A small image-text matching model, trained from scratch.
Model: 8.09M parameters, 32-pixel images, encoder arch convformer, encoder norm layernorm, encoder activation quick_gelu, encoder patch size [2, 2], encoder depths [4, 7, 4], encoder widths [64, 128, 256], fusion encoder width 192, fusion encoder layers 6, fusion encoder norm layernorm, fusion encoder activation gelu_tanh.
Training: 10200 steps, batches of 128.
Data: trained on simulated telescope pictures of galaxies, 6.7 epochs.
Rows from block 4 of the image encoder, named by matrix and row number. Each number is 500 + 25 x the weight over the matrix's rms, rounded and kept within 0 to 999. All counts start at 0. Numbers have three digits each.
# pw1: token mixer expand (encoder.blocks.4.mixer.pw1.weight, 256x128), inputs 0-127
pw1.202:528502498494511481519499504513476491528527526477496496482499486525484499460493496489477500521558469529490479525518511512513451513513518471487520499487482486469498534492427522513528514476497517468481533511511507492480522470483473487475509531508511504489493490525499494553459516475560505472510500488519497496490472492508489551510531447468544525464489486531488494501489507472526481535494
pw1.203:507512466520549469513453512532435446485498503487492531503468470538452461474532521443508456565549478507515512503530525526538488496508508504518503508485518524468477527489446482503516515512427536500490542463528498510512502490432464504547537516511530540440511462465451499547485491486517484441489530450534525529475485494505492540541525477489502514445497483474455506533456516512474481474526
pw1.204:517524483511534520502441516511453483492532496532500481545479501502500494506551515508502468519495533496503465489525507482493507473476518497496506502509518496481523485519506513472476535536490497502505505459495512532519504544490526520501487466489519489460490484496477524502503516514491494488495507499515473530470469521509535487514492494508470505513527508468485518509459527512474513484497
pw1.205:520530504483508501488484491485498508516533511520481502489484485514507509500523475507452492530504515529532471528521517512504476488515514491494478491493493465460524530546466537476478510513485519466481516485503502524469472526466512487511504488491482504495463473516525501514480530476537539468525486495516479523516514509483483484498520484497503487483514481513516508483484496496532479532497
pw1.206:496514501487487520493498492492518494520510496516491482488518506523529487510491484504480503511509502509495494511511500499475488502520508497482513500516485492490511510516488506501476498523488497504495514501515502508482491511474524504502497492493486487506488497510514505501494515486512525492521485488503496497492499502498481507515516487496502485481496483523516491482492493505525481505492
pw1.207:478514502511539519502509512518494498500455504540505513500501477505500468518530500503502481521510515488506512492495530510516495511479505506506502494495515489512499480482479512487478500502498487507512508479495526510472495516495516489503513515522476524489497498507519497504487485507470496500485485498498512504516515538488513486512498496517485475468487497496494492483489497495482503501543
pw1.208:522518531499496490516518483528498506523487500495501501499492466522497491459484485504499497495542506529500504507475530491509452494524505472483528475480489468501486511506465525497516482485522512469479518528518510498474472507485499473474511511508491487512509497497493496534463491473514498499489462486479485489482515485518486532490509469481523501462476477531499509500505494488526499529535
pw1.209:534490534493466485471537473473527532491488528508510507500499503482545521481502493549473550484482517480522541487468484538511470514533512486525512504508484483491542498477496509500501497469525519467514491534491482514458453473502516490483474494488453483509461500544563454487482481514529531527523522522478454498525498494475484476467485509482486472493497515580521467458531486513546501518496
pw1.210:444534504446505504448480484477507495527478503548499454450549502533548516571535448513441524506512518528574469554514522482468493501471488559474455467506487426486516514517504580484414513501511435500478497441479557525438481578496559483533494521489493479477472515511534520500515538464500542492541491541505526489568529572418473421480520485548512474441501515505528471488483461512478489494500
pw1.211:476507489499507508502497509514508486494487501514487507481520507508508491524508500499496496506506500502513506507507519495506482519475497515484511503497501476481492500481488511513479507500502487502487513499492529496492512512491524496531499520489505490496481518510488511513498511493497497487494498502511502505522497538469495508505503497518510508484506505505494504504482491497494494509506
pw1.212:518485506499495487506498478483508488505522484486475480507496517506500527477506507491513503496491480498488460511500501478471530491514502469507488509507501482485530502520477519486505539475494500511501493499481503496530506526513507504489493489484499465475481501498497520499509531493507487490499496509510499491474477482502482537494502503498499529504513507492509493507480517505521495479489
pw1.213:498500423502546488545473517517438461487516503477520522506489471503440461493502526430511421572519481502470523488542495557552518525519510538534494516468519551470450512494483462559518505542450533490500545461543460519519508479468446543545543514503531551493534465488466466520465482503526519444493537425541539562472472490530495523584514496474528489493502486495443553516505517528464483460490
pw1.214:459493449503524489486479520482448443478495487490491532510483498501471504527521534465522465527484475486499521475530496529546499522475484564544481517487519516499483488479506483519462500509462501509526507451474497514488511482505473544554518512495485533484509478490492497496506471509490489461495546481539556533532485533477477492537507516516492495490540509484468499513505492527477493473479
pw1.215:462506420522543494511474523482456462480531515486531503506483473497482457500497532464486446546510488469489498494557485551532521530481500567542495532515514526449496501493464466523472509541435530500525511450519472567499537474469474542542535492464522536486532475492492500503479483504503554438512558466565514549477487526497487473543498497481493456499518499505441574500531537540481484483463
pw1.216:511481539459445495501533455481532532540488492464473445469526525473501530531484446530481540481480497517506504528472505465486518466525495504454477454504443532523504528510537509521498474470507497487456486496534441508505478543482495511479491492495505485508527506491502490488507483483488513534519491511488500496448557461493476493483535499505517518501492475512557511514524449508513488489487
pw1.217:485509455490519527486454480445473479492549516490462496492474506521529518504559500486483484526505503475535459495599487520489486498475523530529462548501518494417553521527490509388479534555423528520523509446481519562525477504491477529547515505444507485438428476506512510496491507506505537451528538495562489528486444534459463488518507521507515497497537491523458516496476528534493477477478
pw1.218:530513465512528467521476516500468457506525491498494521505490477535474482481533525458510456525523484505490505485541523510532484494499504515514485514491515517452492509512466491485511538529442525498489526474531470521525544497463464512518520515505528538446471466476449510520491510481530500455499525484547510508471483498506495533535509480480514515478504508489454519516485532501487479468495
pw1.219:485510477507516515514497497499498489491505507508524507495521479503513495515512489495477500510498527494500504498511517490533482513511520503514503504506501482488489485502491505518483487515490477504499500486497527527469477498488522506514513492489494501499500494504509487493491494487508512499504500502503492500510493523486510478525512507514492478493488494502509505479494512482506494505498
pw1.220:484497459536555495492411547503443433459504467519469541532481527497465486513583537465521441522474503473484480463532496468522527474434482519542467544509556506497490459473515493492476544537495476549538494455459579483533497521515505515539497501504516519446488447459470536471541512526467470481472515494513492502537461579479522490512468520536473532516554546459455465528433563534446520463519
pw1.221:526521503509519483516488521535464481503488509543533526509473481505481470515538518481521473529508544512502526493500530517554472463507524495521473501484519497501475491487491521501499493507508511494510516456537508490485473505483515507530512522542490549506502447485492473487486487488496483477465506471479495526507492517523517475522493506502509479462506530477494467488488491504488517494548
pw1.222:483473462510527501531506496518485470494519502471501491506500488510481501485479514478515465527514474511479489502530513526518517501489492499508514511494503526487491515514478479518512510526470510498498537510524466519532524498469478518488514493499519504482509505487477502533497495495509508463512534483530518520467489470531494550540518487479513499489508464498486541513513521507504473482482
pw1.223:577468564480480482505503449494484512495509528494517527498437518507514546565542487532498538518474551523524503514501501523495461428548571437522469499490511506476499537497500575449504496511493523490518499482478440503447432503477502539538518483501496473499453442521496433506463482495522537511509537472532450528473484460464473476503508483489486493504537476532567441508483490514549474528483
pw1.224:562461507508496433526500497529447455495512522480520545509428484493446494530536521443516460563505493506494509500509520535574493459533523481524471495478515549463457513479497499524524503501438526495505534468522438501500488490458443534536543522513511541476516444487475458536491470490516503464489569427560508544447489467514475534569507505479488512480508486490488499521484517530481472500491
pw1.225:439498484501498517499517518452540500492478522478498492456549499508535502520471514497471511494510461486512512498510500511502511544455472568508500513503504509500507492475513488517468490490502461505505513501472542507471509484524518493510511512465513494518511541513524529507522473499473527496524492504520549502567520565466474463502515521514525477497502510536470486475512483502492470511485
pw1.226:495509486455498496494490473479515490496544523471479495480480487573504528455504483468457522508524475549529420544554501516469471513508519495509520544476500463434538543513454500441521541495479533482478497524452547471502508487515497500477511501459516463489432525539514540542506542461540478468529518501543507483513453490467488519482530471495545557508508492535486500516455520501538456543471
pw1.227:489486540454458509486521462494545530536481504508462467465525518511527527539495459526471539482503492512536510530483535486482491496499499511453486451510468451522522528512498567477474500476505473505447492506487496511469487552476518476505498506497485473479491518515521510489507523477516522514524498539500516489516546493458457471476523494503526503494486485513528472523496448496529497517499
pw1.228:465471491483490514506538463488530509505507505470488468481532492484508499503478469512481503502524447488490517511494482513484520521519499513493527509512470522514514507501476465527522478495496498471484513529510451533493490492513493516482516491462520455508532523518527513500485477493502554502539502488527519520480518462491464516482521478477524480510473458530497544497530490509544464513454
pw1.229:556538473513534464518483507514488467491525498517535517542477477492461460495492512476520465525491516492480504490491510512542492486536528483522468495484493520500476507537498500515499502534483526484521508455521456487496502503462466504533502508531507567508506463492459449488486512498530491495489535448495509532484482478515523487529492491474482490477496517482518486474512500516484520501498
pw1.230:506522493492488497488502490477496501507509499504465481480514505511532515538523491517485510499503514493532513513517485489503532500488492538502487478506515511494511508519513508452451520525485489534493506458515506532506495552471504498513479486481492523470493498487483502499506499495508523492515530518509502503508515525454466494511502519513494482493514516484505501514490482520498497470500
pw1.231:446516502477472500477513482478546503496477495498446470456543518498519512509491482517483529469509471483533510513493503470479497535475457542476451487515493460507518511517526506493456523479487457505491504493489532480512515535507518461517493503488484495500489539493513550492544548489488519508531502527493546464559533533448462495480503511540508503493510530506503496500510459512490487496480
pw1.232:495520489515516513487484509495507500525503513523510484502493495496514482488513495491491485508500506501521486497496499503483484510499500491497509496503501492493507496513503506492522504516521508505496492503495538521504478500506534483514507480501502502498478489512499507512500496498490495489492469511517500491498500510490512498492491481504505498511501510502483492492498512483494492499505
pw1.233:484509483483491513484472440468494507479541556483532493490473474475534506549523502482445507528474537494534488513549497528507495484538538521530469525498492517446531518524498510471473481552481534481501486473472484553469439493503486528565497483458479494494479462538534448484463483478534582471555538466559473530484476491453472434541501488488491466502524479547505515498525527537518463519464
pw1.234:473519510468488524471484476503512506519506497507457484476537532503522539535498495518480531479460499512529474516486520452484515506474469524483437499517498476518532515523514530434442555500479472508483497464475523483517484538500532476506474475507503475465498518488519546471551539497485505494525502540498512487544516531453465481484501513524501528502498523489500485511480480528476494468483
pw1.235:502480439515534514491493491471446476466506518506525530517464496483487495550512504488514456526466522485487514498521463540508510489510521517565477539505521549485480490510517476538463478546469497505536487448514437531489489477509489569539525479498486524493514454509486440482489456506494511488489574463540485566464464492502504467537487515495473470507530492505496509492515523532507497490466
pw1.236:539474528471479478510498486512501476517518516478475508481465512508483532521527475512490528514488497517515465530501526510509489460545521470503488489505485485487511543493498560484513496491476520490494513487497491504501465513478488513513519517491513484483456457497502467507502512479525508485520536505528511496501493498466450517497528490497515517492513481515525467516460476515532464509489
pw1.237:527518514484503489517515480532521510515483500512506477495507460499495477484488463519501511487559508531499515508486538505496463510520507471474527463494452463516492516523465529492524502480521497461490532522517473496500490531458510459469520518515492516520506530502498502521461494464513496510486482500475496500497530486523509502486525454453510484474466489494515500492519490472510497543526
pw1.238:486526484443464516457515409448526530518513554497522421458551493494561497523460429519435522487492526500512557546511475518465512554533537554509478490531446511488546539563474517490448474525501516481508500491519475552473474486496509537522495464449472505512497526558536445480494460484548619517561509519515477534467516473475487427510507473494508430498503480556519535447548472508539466512465
pw1.239:456499495482490491458530476446507496483484547487503502463549489517532508520487461514438515473502471459526526520522488532510506531502485551530492517518482487480530510492458497517435480491511476490508513493489473562444485469514515529516493510439487489506496528548554470504490453501532578489551515506531518523517526539479463445496506510502505452484505463554501512471528481550529460541447
pw1.240:523466499481502493513488461469444466510505564474492523462476491556488514535544514469446482544521491520535490543559510525524461475514551499520473520471528502425501534462466513473505497511487513507491531480500489514480463488481468532530535510472505476460475460514515474546465481467517519438521534481573494524485479514461434511542528463500546502466531461534487516528447516536520456512482
pw1.241:497524521460494519505533490526543535560490513520523478515501485483501479496477485492492511468519516522492510503475518525476472502532514492476515459500477491527516510550488495510531445491537496473484487541514510474487497479509505471474491489529491494532522524540545494499466487483534496521486465509468491485506505472529523472473505481470511466505444490511519504468539479448509512550508
pw1.242:527518521476492482532521508543511517529491476537491488492504462503490479449498470518485511489573501516506499504470538480503481504514489470477542477493463454521496508512480517511521512494503492456461527526524497486480523534473510454477503511522499523508528517493485512529470506477512493519485468493464490493503525475517491527472537446468533506456460473502511501517514473475508510520534
pw1.243:539484528472484502493504439486499513509532528509489474489453512499509547559553461514488519530486534508546490546522503507477493452541552475506466504493517531440509522534523545419496486545481538513506494461497442529488433528458518536535495462494504501462481452529502453509472483485520560492522542493545452557446482495470476463528504478487488478496533465520545507499473503540524472485463
pw1.244:508498450516531504522482511512464475479521484477488508521483491490472507456505510474521450516518480486471471474514491516517527508501499485519513521515523535483483496496485474505517534521463543501512504499523477527544529501492475528493508481515516525478519464477476524509505501507479492479467509483522490513444459468537505553521510513491499512500514498469457517518478533502477506469501
pw1.245:476518471470477493485466471487504486499546531495482481474494495560510509466495464472463525498507488536521426540535480513475479527526526515502495530484490489443555532543487507437513530526489534488469494501453528495523493488495503518504485485450532465485427525542529526526481543470539519468534517502535497485500461488471486493504517475484535525509496491527517505503476514513539456523473
pw1.246:466471486491498506469493484439491494468551529457496523501491511505503513529505512482480477509489472475493503500557479542497502514496498556542504541505526529465531497487499464498488512527480509505524476487452477521508473449511485568517501489435530487491477471510524505488492452512495514486508555482580499532487460499489487493528497496489494496528521496505470519499499522529503484488431
pw1.247:463496513471483483486536493469553518535469529518495477431551504525519511515472455505457543485515482522537506527509508516492491529487444543489498473495465448510503515501486531515448497473521458475498493510497505488409506491509529468500499532455481484517492541534522490487504496479506541509566495512494540465556543520445471446466520477505545490481468501544523481480529452497512477553492
pw1.248:473510477479498510510498463496512513527520525491507457490526463513508500483490459478484467509539472532503497547520495515483512501501536531490524483496475523485507545549447485499518483523490522477474526514524491546521494508467494524481529483467552479487525513546495535520470487467539562493520490471516523523444503467517488497519534455465522498493475440517508574513505494481498455493483
pw1.249:454503477471489515488507462466519497521517521498483466460545499524524519526497455509470505499510484512534497550522496522451509514531516514479476494507485502483544533552482509483476480530491490483500508504491482537512462501480531530510512476456535455461478524519517521517499482471505546488551506510535520520462496470463468476501533474482527482494486450524515536490491506509528453483463
pw1.250:547506536461494478541541481542532514527479492505516478514457465500489482479477436498506507495560509515494519520478551490512461474536528462459532462466448500525478508512483525504537461492510489464457539525535485492456471515453504464484547518528502507520513505503486479535455470453515501515487469468474495483480529476540500514497541439475541491456467467502534491503510476486523502530530